config = dict(
    model='spectrogram autoencoder',
    downsampling_factor=8,
    encoder_conv_stem=False,
    decoder_dropout=0.05,
    decoder_upsampling='nearest_conv',
    ema_decay=0.999,
    weight_decay=0.2,
)
Rows from block 2 of the encoder of a small spectrogram autoencoder, named by matrix and row number. Rows with one number belong to one neuron. Each number is 128 + 24 x the weight over its row's rms, rounded and kept within 0 to 255. All counts start at 0.
After each neuron's rows are labels from the 100 clips, of 14976, where the neuron reaches its highest value: "top examples" is what is common among them. Only what is clearly more common there than usual is listed. The data: songs of 200 made-up bird species, synthesised, often over outdoor noise. In brackets: how many of the 100.
# fc1: MLP up (encoder.blocks.2.mlp.fc1.weight, 192x64), inputs 0-63
# fc2: MLP down (encoder.blocks.2.mlp.fc2.weight, 64x192, transposed), outputs 0-63

fc1.74 [114 147 101 130 131 147 161 142 130 130 143 141  94 120 124  97 132 141 102 113  36 153 158 108 137 140 118 136 118 133 140 158 123 107  89 128 144 119 128 160 138  84 104 150 125 162  87 106 141 137 147 144 150 185 118 100 137 123 151 131 125 125 173 111]
fc2.74 [135 168 113 124 148 120 120 119 150 118 128 122 147  52 116 156 132 103 123 103 121 112 136 115 130 141 116 125 154 105 120  82 194 141 103 168 122 127 133 110 145 124 123 104 123 105  43 135 130 131 128 114 151 121 132  69 112 118 150 135 127 137 122 134]
top examples: rich in harmonics (76); arch (44); first syllable: arch (27)

fc1.90 [108 184 156 120 121 131  79 112 136 145 112 115  93 133 131 156 140 110 160 201 142 117 146 116 150 142 157  46  94 130 125 125 109 124 108 142 113 108 130 155 139 125 139 121 117 141 147 123 111 171 129 170 138 134 145 111 127 114 124 112 145 133 107 101]
fc2.90 [132 138 124 135  63 135 148 113  85  78 109 133  97 101 123 111 122 120 130 116  70 114 156 114 156 130 129  89 132 149 117 136 102 111 110 159  97 140 129 138 111 110  91 117  90 110 157 145  98 107 123  98 141 123 111 101  87 101 121 122 146 112 117  82]
top examples: warble (68); rich in harmonics (62); first syllable: warble (44); harsh note (42)

fc1.141 [143 110 148 106 197 148 154 138 118 127 141  98 127 135 127 116 123 106 101 116 108 122 127 104 150  85 131 125 132 120  88 114 122 118 104 143 159 136 133 107 124 148 149 108 136 124 142 110 110  81 158 128 105 119 107 136 150 118 130  88 103 143 158 221]
fc2.141 [138 133 132 126 164 102 116 145 135 148 133  85 137 112 107 118 131 101 130 175 179 101 159  80 151  92 112 106 160 151  79 135 131 138 126 136 124 154  94 114 164 109 136 144  72 139 153 134 117 145 105  98 115 147 108 118 122 125 115  92 144 141 119 172]
top examples: stream (58); clipping (27); text has "clipped" (27)

fc1.100 [131 162 120 110 125 157 100 141 134 140 110  96 157 164 123 107 123 145 140 120 166 158 128 122 143 134 114 159 112 113  98 175 161 136 100  94 134  64 131  85 142  83 112 156 109 167 133 108 161  97  92 134 128 109 140 149 156 107 101 130 132 146 117 115]
fc2.100 [130 100 125 135 153 116 162 157 116 111 118 149 132 108 129 140 132 118 139 147 205 141 140 114 146 115  98 140 116 138 202  75 168 121 157 133 126 105 110 155 156 107 112  67 119  89 150 146 123 133 157 121 113 136 153 140 123 108 106 122 123 127 132 128]
top examples: upsweep (72); first syllable: upsweep (55); fast repeats (46)

fc1.62 [143 171 115 164 120 126 136 133 150 127 103 129 135 110 108 141 103  72 121 126 125 126 128 154 121 147 143  84 125 112  86 134 133 168 143  80 126 136  92  89 127 140 131 126 116 225 119 129 147 122  92  85 115 139 148 109 133 138 121 119 123 130 111 126]
fc2.62 [151 101 127 158 138 105 103 125 144 103 131 126 134  86 115 127  86 119 112 136 143 113  97 108 108  62 126 110 118 135 130 114 183 106 143  56 127 111 143 127 104  90 116 128 161 152 161 140  91 148 116 144 113 109 138 121 122  96 114 102 130 102 127  95]
top examples: pitch: middle (76); upsweep (67); first syllable: upsweep (50); click (39)

fc1.32 [152 145 113 118 125 153 155 166 144 129 148 107 116 130 149 159  88 123 128 137 146 109 150 154 126 135 144  99 113 147 142 118 188  65 101 142 119 118  94 151 114 107  97  97 161 127 151 153  81 135 127 141 123 102 134 153 141 143 133 176  92 123 150  96]
fc2.32 [129 116 103 126 135  82 151 175  77 177 170 118 106 122 123 139 157 113 112 119 101  97 142 144 137  94 114 133 109 164 115 124 114 149 183 137 163 155 168 162 127 136 104 118 129 122 133 123 139 123 117 113 108 120 177 142 160 126  96 139 132  94 110 110]
top examples: warble (67); first syllable: warble (44)

fc1.27 [117  98 124 110 103 161 134 139 112 127 144 141  94 168 117 118 130 140 142 174 188 126 155 137 144 109 127 129 117 157 115 136 114 149  78 115 129  87 149 122 105 109 131 135 103  88 134  95 170 143 154 140 121 152 103 102 129 139 159  92 176  99 161 142]
fc2.27 [142 131 143 138 125 138 126  85 106 168 138 118 139 142 146 149 130 118  69 147 149 151 163 112 172 139 139 143 162 131  99 109 130 119 118  82 143  99 115 136 120 117 152 139 137 151 133 183  70 109 100 145 141 117 130 111 101 127 132 101 109  95  94  83]
top examples: rich in harmonics (74); pitch: middle (63); arch (59); first syllable: arch (46)

fc1.123 [110  96 153  99 133 108 123 151 134 111 127 121 164 111 116 118 153 132 137 142  75 109 138 112 117 121 148 101  73 133 123 188 108 134  87 153 151 165 107 161 150 134 136 167 103 130 114 105  83 101 151 122 144 100 127  99 134 143 166 132 129 116 166 146]
fc2.123 [ 75 139 136 158 121 143 110 127 111 160 159  93 136 199 125 119 132 137 138 117 111 133 132 133 147 120 172 122 119 119 104  94 125  96 125 153 139 107 157 118 162  99 130 124 189 156 161 150 106 126 128 169 161 139 105 165 117 139 111  94 114 127 115 117]
top examples: pitch: middle (62); arch (42); first syllable: arch (27)

fc1.41 [158 105 115 119 159 116  96 158 108 141 133 119 149 163 124 146 136 122 133 116 191 111 113 109 145 116 123 127 122 183 156 161 115 153 136 117 102 138  86 136 108 121 145 101 138  86  99 143  87  87 148 125 130 134 123 121 172 127 102 136  97 120  69 129]
fc2.41 [122 134 142 122 208 134 122 139 150 130 163 133 109 112 139 125 156 120 144 115 121 120 102 154 168 166 130 141 123  75 117 136 201 138 125 160  80 140 148 114 119  97 125 128 145 114 108 149 160 142 107 121 124 181 115 131 102 128 162 137 129 126 126 139]
top examples: upsweep (75); first syllable: upsweep (56); clipping (52); text has "clipped" (52)

fc1.60 [101 131 113 152 141 148 147 125 158 126 152 163  98 110 126 183 128 133 161 123  91 145 127 113 133 162 123 102 117 128 167 155  94 113  93 128 133 143 151 111 145 124 121 115 147 150 144  72 153  75  89 114 142 155 154 127 120 150 117  86 131 141  81 134]
fc2.60 [131 145 112 139 148 113 153 120 121  83 130 166 102 140 117  69 121 106 102 129 110 128 150 138 110  98 142 118 161 143 182 142 166 133 109 125 120  81 112 131 101 131 128 109 110 101 173 184 122 111 138 177 134 116 146 100 107 143 126  94 128 112  96 120]
top examples: rich in harmonics (79); fast repeats (72); first syllable: arch (26)

fc1.13 [127  91 139 147 146  94 151 114 141 135 136 117  96 120 144 144 120 113  95 165  84  95 125 122 151 152 144 161 172 133 143  50 121 110 138 154 108 169 118 143 116 164 150 116 144  71 122 145  95 152 139 140 135 152 138 111 139 150 120 127 146 111 155 125]
fc2.13 [148 144 130 131 119 143 102 111 119 165 120 146 131 143 119 102 125 131 132  81  90 104 142 103 143 104 144 139 164  99  75 221  81 121  84 111 112 154 145  98 141 128 144 147 139 140 145 104 115 166 117 126 127 132 116 130 161 136 124 126 117 133 113 112]
top examples: upsweep (85); click (68); fast repeats (54); first syllable: upsweep (53)

fc1.83 [137 153 137 116 131 146  93 111 105 145 128  97 115 160 135 107 124 123 140 132 166 151 111  87 155 156 139 185  97 140 131 147 156 146  83  88 139  94 143  96 130 106 129 160  78 165 144 117 158  86 138 142 146 127 131 152 145 115  98 106 139 119  99 147]
fc2.83 [136 100 128 123 124 112 160 136 107 116 109 175 105 101 129 121 131 133 138 138 214 134 164 129 149 119 116 157 134 160 161 114 176 119 144 147 117 101  99 129 154 136 107  69 111  92 165 142  99 120 110 110 128 131 116 131  85 106 107 124 125 134 141 118]
top examples: upsweep (67); click (55); fast repeats (50); first syllable: upsweep (44)

fc1.128 [102 161 119  74 125 117 152 107 141 114 136 113 128  94 103  88 123  86 139 144 154 117 138 144 118 151 161 173 131 153  84 141 152 137 139 148 118 117 110 176 141 118 194 132 109  89 122 129 105 117 105 116 136 115 120 113 133 146 105 114 108 131 182 110]
fc2.128 [ 89 115 113 130 171 137 104 110 108 158 107  97 147 160 122 138 127 132 130  82 186 118 162 121 119  98 140 161 121 132 125 131  88 105 127 151 151 169 149  95 125 154  84 135 152 116 126 130 155 193 141 100 147 158 133 135 111 128 127 116 141 114 100 140]
top examples: warble (48); fast repeats (46); first syllable: warble (26)

fc1.151 [ 89 160  94 140 132 126 116 125 133 140 135 132 175 122 106 138  81 121  93 136 132 139 168  70 126  96 147 121 134 156 130 151 130 135  95 111 138 178 127 155 131 183 125 155 148 131 101 115 115 105 128 100 134 151 114 115 116 117 183 105 168 108 125 105]
fc2.151 [ 75 113 121 120 112 147 155 105 115 176 153 138 101 132 137 105 138 129 183 126 128 131 139 107 135 147 123 131 118 134 143 183  92 150  93 167 117 166 134 136 103 153 104 145 130 137 130 168 147 124 151 150 188 130 129 147 118 138 135 114  70 140 114 145]
top examples: warble (48); first syllable: warble (31)

fc1.146 [ 87 153 123 153 138 146 139 161 129 119 128 134 133 100 159 153 158 115 112 126 145 113 133  90 183 118 113 133  98 129 160 120  99 117 132 139 155 135  89 125 124  77 151  92 107 160 142  73 127 112 117 128 169 108  82 142 132 135 109 133 118 138 184 127]
fc2.146 [131 117 104 121 174 160 149 134 145 164 145 156 114 111 168 139 107  95 104 101 125 114 167  73 141 178 161 118 120 160 120 144 141 148 113 138 119 111 139 109 118 147 150 125  88 127 149 179 105 145 128 123 171 132 163 126 142 132 158 150  97  98 144 124]
top examples: steady whistle (81); first syllable: steady whistle (59); high song (58)

fc1.174 [ 84 151 135 121 121 121 138 116 117 137 111  31 143  79 107 123 129  97 158  93 137 145 135 137 122 129 123 134 128 127  95 136 163 157 103 158 105 138 102 131 122 121 127 147 118 161 124 127 148 153 120 175 152 116 142 122 129 152 108 140 117 114 190 120]
fc2.174 [ 98 131 126 140 135 140 114 137 134 177 137 144 133 118 116 123 120 134  92 139 147 124 138 122 125  79 125 119 176 134 128  85 115 121 154 122 129 137 169 139 139 120  87 109 122 105 148 114 129 158 136  56 173 164 132 117 130 115 123 142 136 140  46 148]
top examples: rich in harmonics (63); upsweep (47); first syllable: upsweep (38)

fc1.30 [157 107  96 140 140 124 155 121 137 120 116 103 133  97  96 129 162 117  69 135 101 144 148 107 138 125 135 113 152 104  89 118 107 159 116 120 126 163 126 100 172 150 169  96 127 154 133 119 129 124 156  54 151 151 107 152 126 121 130 135 127 117  74 129]
fc2.30 [156 102 102 129 139 146  97 131 173  90 125  84 148 156 109 113 118 143 106 129 166 132 121 129 137  97 141 136 125  87 119 126 157 127 134  88 138 139 133 103 112 133 184 159 150 174 145 120  98 137  76  98 166 121  81 118 113 117 125 134 123 131 151 100]
top examples: pitch: middle (73); upsweep (65); first syllable: upsweep (57)

fc1.162 [ 92 137 131 141 126 119 152 125 121 121 120  97 148 105 109 144 130 121 142  91 102 128 159 171 103 113 102  57 173 140  82 149 147 141 143 154 124 134 112 154 100 135 120 107 159 155 113 138 137 174 120 169 112 108 143 122 101 113 136 136 120 127 185 108]
fc2.162 [101 131 133 157 123 144 106 132 140 158 157  77 154 101 123 127 117 117 106 148  53 130 107 130 118 127 112  87 146 129 122  88  68 138 124 106 134 129 160 142 101 107 129 190 125 143 109 119 139 157 144 109 135 139 142 118 140 129 134 132 143 136  68 125]
top examples: rich in harmonics (71); arch (59); first syllable: arch (45); warble (37)

fc1.18 [107 154 119 142 137 109 102 128 117 124 152 177 139 161 136 136 126 148 110 134 109 111 156 142 153  97 121  43 142 138 113 114 163 130 137  79 123 156 136 135  96 113 120 143 117 129 120 128 199 129 155 171 104 125 135 131 117  98 117 133 135 125 114  85]
fc2.18 [ 97  95 104 127 116 156 146 123 135 122 167 112 154  96 138 132 100 133 159 149  67 135 120 150 144 147  98  54 112 127 136 131 101 152 138 123 125 105 144 141 120 128  90 101 126 133 105 137  93 131 132 170  89 115 125 120 127 109 103 110 133 151 165  80]
top examples: fast repeats (76); arch (47); click (36)

fc1.73 [157 165 129 133 146 116 158 123 117 139 129 116 166 122 138 127 115 146 118 131 168 126 137 153 156  80 116 129 118 114 161 121 104  92 137 112 119 155 136 144 117 133 148 101 142  48 108 129 119 131 149 163 119 128 109 145 135 132 149 130 154 155  41 135]
fc2.73 [137 171 139 150 155 120 102 136 197 134 105 136 133 104 141 124 114 110 138 147 145  84 152 121 148 127 127 115 124  81 121 139 134 164 116 185 106 174 140 151 119 118 106 136 127 164  95 155 167 119 109 126 120 107  99 114 129 134 125 142  97 125 181 144]
top examples: upsweep (77); first syllable: upsweep (56); fast repeats (46); click (35)

fc1.66 [150 147 142 109 105 136  95 123 115 136  88  87 140 163 147 137 140 134 115 135 139 151  97 113 127 125 154 214 138 103 140 115 137 119  88  88 145 169 114 111 118 114 157 137 124 117 115 148 142 154 134 133 156 151 115 115 127 140 121  68 108  98 114  90]
fc2.66 [161 122 124 114  86 118 124 103 134 170  95 189 130 128 138 132 120 150 150  92 173 109 151  88 133 148 152 145 111  87 148 133 125 124 139 151 114 135 143 120 209 128 129 116 140 109 109 138 116 158 148  88 151 112 105 120 106 126 127 109 132 121 163 144]
top examples: fast repeats (53); stream (38)

fc1.113 [114 153 169 151 145 120 131 117 113  97 121 115 155 131 128 169 100 139 129 128 178 139 101 108 136 174 100 111 134  98 133  68 121 119 159 106 117 127 136 126 124 148 143 107 144  74 120 114  89 126 145 133 156 141 136 128 138 152 169 105 130 149  77 172]
fc2.113 [100 145 145 144 136 115 104 120 113 134 123  92 126  76 102 132 121 104 156 107 115  96 123  98 118 146 108 147 136 113 119  97 133 145  85 138 117  82  94  82 146 107 121 144 175 159 165 189 104 162 112 132 149 115 131 115 132 153 151 103 131 114 157 134]
top examples: rich in harmonics (65); fast repeats (53); first syllable: arch (27)

fc1.116 [132 109 113 160 140 112 119 134 106 116 157 233 118 134 133 145 126 143 110 153  90 106 153 151 125 101 114  73 122 157 160 112 116 115 150 141 152 131 155 118 103 152 127 129 155 113 115 138 119 135 163 113  95 122 112 138  84  96 145 120 127 132 146 127]
fc2.116 [125 129 126 131  98 139 134 129 128 125 148 102 141 130 133 122 118 129 123 121  42 129 100 155 130 163 116 102 132 149  81 151 100 152 134 127 127 136 107 115 110 146 130 170 117 157  76 133 125  88 121 196  67 112 105 139 124 134 123 117 143 136 123 108]
top examples: fast repeats (87); click (51); arch (42); first syllable: click (35)

fc1.82 [124 155 101 125 113 151 104 130 130 122  77 144  94 119 207 127 107 126 128 114 136 113 116 146  87 109  93 120 115 134 100 123 139 138 124 117 178 115 131 103 135 113 128 119 108 116 115 133 144 125 115 100 118  77 183 180 128  87 117 163 131 148 131 127]
fc2.82 [117 103  68 108 159 129 147 122 114 143 141 143 101 136 168 109 148 110 116 139 125 118  89 184  85 111  94 130  95 165 146 124 148 131 148 141 145 127 119 150 119 128 123 133 169 136 107 127 124 149 158 142 122 161 204 145 118 155 128 156 115 117 149 129]
top examples: rich in harmonics (68); arch (41); first syllable: arch (34)

fc1.147 [130 150 144  93 125 145 114 119 146 141 118 177 146 124 115 115  68 111 126 127 172 132 109 118 127 115 147 146 146 130 125 120  89 165  97 129 136 109  95 112  82 128  83 132 125 141 106  66 187 161  92 123 151 148 151 137 110 126 140 122 107 114 134 141]
fc2.147 [124  79 166 113 145 121 123  97  77 130 154 129 148 140 116 170 129 132 110 159 118 135 140 113 148 175 135 129  93 131 107 144  98 112 130 131 121 151 147 163 106 113 167 157 140 106 150 195  89 122 154 161 131  85 139 143 119 124 119 112 131 121  97 150]
top examples: pitch: middle (65); arch (64); stream (32); first syllable: arch (32)

fc1.79 [153 220 131 143 114 118 136 117 122 162 141  99 138 115 105 135 111  61 111 184 145 122 138 160 146 138 151 127  64 134 115 130 111 104 129 124 137 133 108 153 126 144 133 126  95 140 134 111 133 164  82 136 118 131 155 151 129 129 112 131 126 130 142 125]
fc2.79 [146 147 116 128  56 114 126 122 129 117 153 112 158 130 117 136 128 121 105 123 122  67 153 108 141  97 158 120 112 149 123 123 178 116 128 137 121 204 132 142 131 141  77 140 102 139 116 157 109 122 133  74 107 106 150 132 126 126 114 115 161 122 106 129]
top examples: warble (39); click (38); first syllable: warble (27)

fc1.163 [131 159 131 101 116 119 131 120 154 118 114  34 146 152 110 132 123 114 145  75 133 143 133 144 122 133 111 120 139 128  78 122 148 140 108 127  99  92 108 136 104 105 126 122 110 124 141 109 159 145 128 209 142  95 139 138 128 128 134 151 129 122 134  91]
fc2.163 [123 137 116 131 146 131 134 141 122 131 148 119 140  98 139 115 121  91 146 150 137 135 140 112 141 103 122 103  95 131 186 101  77 109 117 139 132  71 161 178 145 114 110 114 130 100 163 139 127 162 122  51 165 148 147 140 108 137 123 137 119 147 100 114]
top examples: warble (81); first syllable: warble (50); harsh note (40)

fc1.53 [149 137 101 127 145 123 136 115 143 136 123 151 132 142 123  93 150 121 105 119 125 133 138  88 150 135 139  97 110 137 114 103 120 132 155 100 161 140 110 133 143 107 152 119 144  91  44 108 149 129 119 118 145 157  97  93 121 145 144 163 145 119 166 204]
fc2.53 [117 141 148 111 145 168  95 111 147 125 124 138 123 166 140 144 116 139 119 102 166 115 146 150 142 149 143 121 134 132 146  61 158 142 118  88 136 108 133 124 113 145 126 149 127 129 117 109 158 129  93 146  85  97 107 118 143 126  84 122 175 121 137  50]
top examples: stream (72)

fc1.106 [173 133  99 132 107 123 140 123 121 155 108 107 160 120 129 124 122 101  48 146 139 125 129 144 124 134 142  95 161 142 132 120 139 115 162  48 139 160  92 131 116 124 132 152 109 168 107 117 180 135  98 132 127 141 132 132 125 152 118 118 121 108 101 151]
fc2.106 [163 122 137 126 108 125  75 111 139 107 163 143 156 117 121 108  79 128 151 139 132 160 131 146 124 116 137  87 103 119 120 158 138 130  90  63 132 121 168 167 116 109 118  88 163 134 105 143 112 154 120  99  90 118 116 142 137  91 118  88 112 125 116 126]
top examples: rich in harmonics (66); arch (43); dip (41); first syllable: arch (36)

fc1.78 [ 91 154 126 126 124 123 151  89 103 129 113  51 134  85 123 113 114 106 148 121 125 135 109 117 115 155 127 182 132 132 127  98 186 121 109 162 105 162 109 135  96 123 138 145 137 121 111 114 137 146 132 178 151 121 129 117 134 136 104 140  99 106 179 127]
fc2.78 [ 90 138 115 115 125 116 102 131 131 199 120 168 136 127 123 113 120 122 110  96 138 118 157 124 127 100 119 145 154 130 105 136 108 135 152 118 130 154 149 133 175 144  83  93 121  97 110 122 120 157 136  59 158 157 131 118 135 127 112 149 137 142  65 142]
top examples: fast repeats (55)

fc1.184 [141  92 100 117 122 113 112 147 131 130 162 169 127 166 134 144 125 149  99 111 109 101 150 176 148 103 112  68 132 128 170 106 141 117 144  67 135 110 147 143 120 135 135 112 128 112 122 144 162 116 171 171 118 113 159 154 108 112 131 123 133 138  83 147]
fc2.184 [131 106 101 142 108 122 162 131 133  84 159 116 165 115 135 119 110 114 178 175  98 140 121 155 140 153 118  74  84 127 118 148 128 156 123 118 131  89 128 150  99 156 127 137 127 173 112 124 118 106 102 163 104 118 152 175 118 150 125  99 123 137 165 126]
top examples: fast repeats (79); arch (58); click (37); first syllable: click (25)

fc1.5 [ 85 125 149 124 130  90 152 115 131 123 114  55 119  79 102 125 136  87 146 106 117 123 120 137 114 150 149 128 128 137 119 120 116 141 103 191 113 174 115 159 126 121 147 130 135 119 130 142  93 139 157 169 164 114 125  99 128 153 135 120 117 101 178 128]
fc2.5 [103 150 124 129 124 144 102 114 119 163 131 132 123 152 123 103 123 134 106  94 147 103 139 132 115 105 165 121 165 117  88 120  65 113 128 138 124 142 142 122 114 118 102 148 137 106 141 110 152 139 118  76 200 156 120 105 127 153 146 136 131 139  57 114]
top examples: downsweep (68); low song (67); arch (50); first syllable: downsweep (35)

fc1.131 [120 119 134 118  41 142 128 113 123 129  99 137 142 117 150 122 168 125 126 131 117 143 149 180 140 151 131  60 139  99  93 144 130 141 100 142 123 112 122 123  72 141 141 131 132 146 137 132 110  99 181 104 129 132 103 120 134 130 127 108 101 104 143 165]
fc2.131 [122 165  92 118 119 118 138 114 122 103 138  84 125 105 131  98 123 127 132 167  47 137 121 125 169 134 121 144  95 104  89 105 160 176 136 119  87 148 157 128  97 114 122 134  81 139 122 124 118  92  95 131 138 149 131 130 113 125 137 105 136 116 100 150]
top examples: arch (66); fast repeats (60); first syllable: arch (29)

fc1.185 [150 137 112 117 126 152  89 120 124 133 136 140 146 184 159 130 130 150 102 130 124 131 122 145 172 131 125 125 151 103 133 110 172 111 127  35 140 123 133 127 112 134 109 132 107 146 129 133 175 117 128 124 136 144 163 138 128 112 116 129 131 148  47 111]
fc2.185 [138  84 119 120 133 128 159 129 148 111 141 143 141  94 130 145 117 122 168 154 111 141 134 118 155 139 105 112  86 118 167 134 194 147 125  98 116  95 136 155 155 129 121  79 129 156 133 134 113 151 119 153 107  97 153 146 113 117 111 106 114 130 207 128]
top examples: arch (53); first syllable: arch (39)

fc1.139 [162  80 116 126 128 114 119 145 137 120 155 203 102 147 138 139 134 156 102 141  98 107 143 142 145 125 129 108 141 148 178  89  90 110 157 121 151 116 151 156 115 159 139 108 145  83 131 147 106 121 173 120 123 127 122 142 102 132 142 115 141 131  83 159]
fc2.139 [148 141 121 117 104 132 140 124 124  80 133 101 133 153 129 114 128 128 160 122  82 131 111 145 131 173 144 118  99 134  88 191 117 138  95 140 119 115 105 118  91 157 162 169 131 178 117 119 130  99  97 180 105 104 118 159 116 153 135 114 117 129 158 134]
top examples: warble (41); first syllable: warble (30)

fc1.188 [132 125 150 109 144 158 151 116 156  83 113 119 123 172 126 150 125 143 202 115  93 149 128 148 142 133 143 152  93 106 141 137 141 134  91 172 111  86 137 122 129  99 121 110 127 155 107  84 100 108 145 118 113 115 152 135 110 127 151 172 120 117 110  85]
fc2.188 [159 166 167 121  94 126 107 128 104 114 142 124 136 154 150 118  94 115  96 104 110 126 107 131 169 138 140 128  95 128 151 117 153  94 125 142 114  64 129 162 163  92 109 116 153 107 157 191 152 131 101 124 134 161 153 144 124  95 129 115 114 135 112 132]
top examples: pitch: middle (77); rich in harmonics (71); fast repeats (48); upsweep (47)

fc1.2 [115 112 129 132 143 139 102 141 103 114 157 119 140 118 123 150  95 121 167  93 187 149  90 110 137 148  93 135 152 126 128  95  98 125 153 103 136 100 138 130 110 156 160 191 146 125 108  96 103 127 110 107 134 143 147 121 138 132 172 101 159 144 176 108]
fc2.2 [100 126 115 117 132 167 117 134 106 164 150 140 137 107 121  97 146 120 158 123 136 137 147  88  93 121 147 147 166 105 142 122 115 135 134 154 127 152 115 128  95 139 137 111 119 156 136 163 175 102  83  85 118 131 131 119 159 172  91  70 156 140  88 133]
top examples: arch (56); fast repeats (55); downsweep (54)

fc1.149 [116 116 133 138 135  96 127 124 124 115 112 100 107  89 103 138 130  95 144 109  86 126 108 124 125 168 153 140 101 115 177 114 147 148  99 174 126 187 143 132 158 131 130 134 164 130 125 132  72 101 173 135 171 104 145 101 127 139 152 124 115 118 154 158]
fc2.149 [113 143 125 115 103 130 114 117 135 137 129 164 122 153 125  61 143 115 113  87 156 107 140 137 116  97 161 130 145 111  59 137 125 138 122 125 109 110  83 126 116 111 102 139 141 114 104 130 153 100  99 113 177 148 126 100 116 164 147 124 122 130  72  93]
top examples: warble (58); first syllable: warble (38)

fc1.186 [130 129 106 141 136 120 115 121 106 120 144 162 115 130 141 143 108 144 115 180  82 114 139 135 144  88  91  89 142 127 173  85 172  73 150 108 130 131 131 139  73 148 116 143 139 122 103 116 157 130 142 190  97 123 138 119 106 124 110 151 108 131 131 135]
fc2.186 [119 115 120 145  97 138 143 131 139 157 153 126 134 112 131 118 111 133 139 123  41 133 124 138 146 131 112  91 156 142  74 168 117 149 124 127 125 138 145 150 158 155 107  97 117 154  81 124  84 115 134 165  65 149 131 156 142 117 103 130 139 133 120 129]
top examples: fast repeats (72); click (37)

fc1.49 [145 142 125 111 104 131 152 134 121 145 111 108 149 148 109 125 131 172 118  85 100 123  88 111 153 108 117 134 179 134 139 116 156 160 156 145 119 148 108 134 126 119 156 138  33 127 128 108  74 118 128 134 132 120  80 114 138 127 161 105 111 116 137 129]
fc2.49 [120 142  99 110  84 139 108 106 140 140 144 120 148 146 117 139 132 113 121 157 131  94 168  96 173  88 123 122 105 152 115 123 105 157 131 136 134 154 137 123 138 132  98 117  52 123 129 124 145 126  95 148 110 102  99 139  97 124  97 106 167  80  86 120]
top examples: stream (57)

fc1.179 [157 119 136  97 117 140  86 110 115 136 126 137 106 169 147 120 134 142 119 125 189 124 111 101 142 149 162 151 106 124 145 132 105 121 109  57 147 119 135 126 181 118 139 124  94 127 138 133 139 115 143 130 150 140 124 139 135 124 119  99 148 136  43 154]
fc2.179 [152 119 127 110 125 106 153 124 111  74  98 157 104 128 135 149 139 120 178 154 202 143 158 125 130 148 127 135  81 132 158 137 173 121 117 136 119 106 117 127 109 143 131 105 121 133 149 130 111 118  95 123 150 108 110 131  88 124 129 118 117 125 205 129]
top examples: downsweep (63); first syllable: downsweep (36)

fc1.15 [154 127 127 106  61 134 123 158 118 126 133 112 127 145 108 128 141 167 127 100 130 139 139 137 135 103 101 158 156 111 161 139 137 134 129 133 141 155 136 124 117 108 155 150  73 113 166 101 125 103  79 186 134  95 108 141 135  97 154  94  86 116 106 116]
fc2.15 [137 137  96 146  59 121 120 135 136 131 120 188 143 134 125 155 100 138 145  94 144 145 118 107 110 166 154 129  83 136 190 112 135 121 109 161 143  87 108 142 124 139 172 123 135  97 130 156 100 113 170 123 124 149 129 132 141 131 128 120 160 108 149 109]
top examples: stream (48); warble (44); first syllable: warble (27)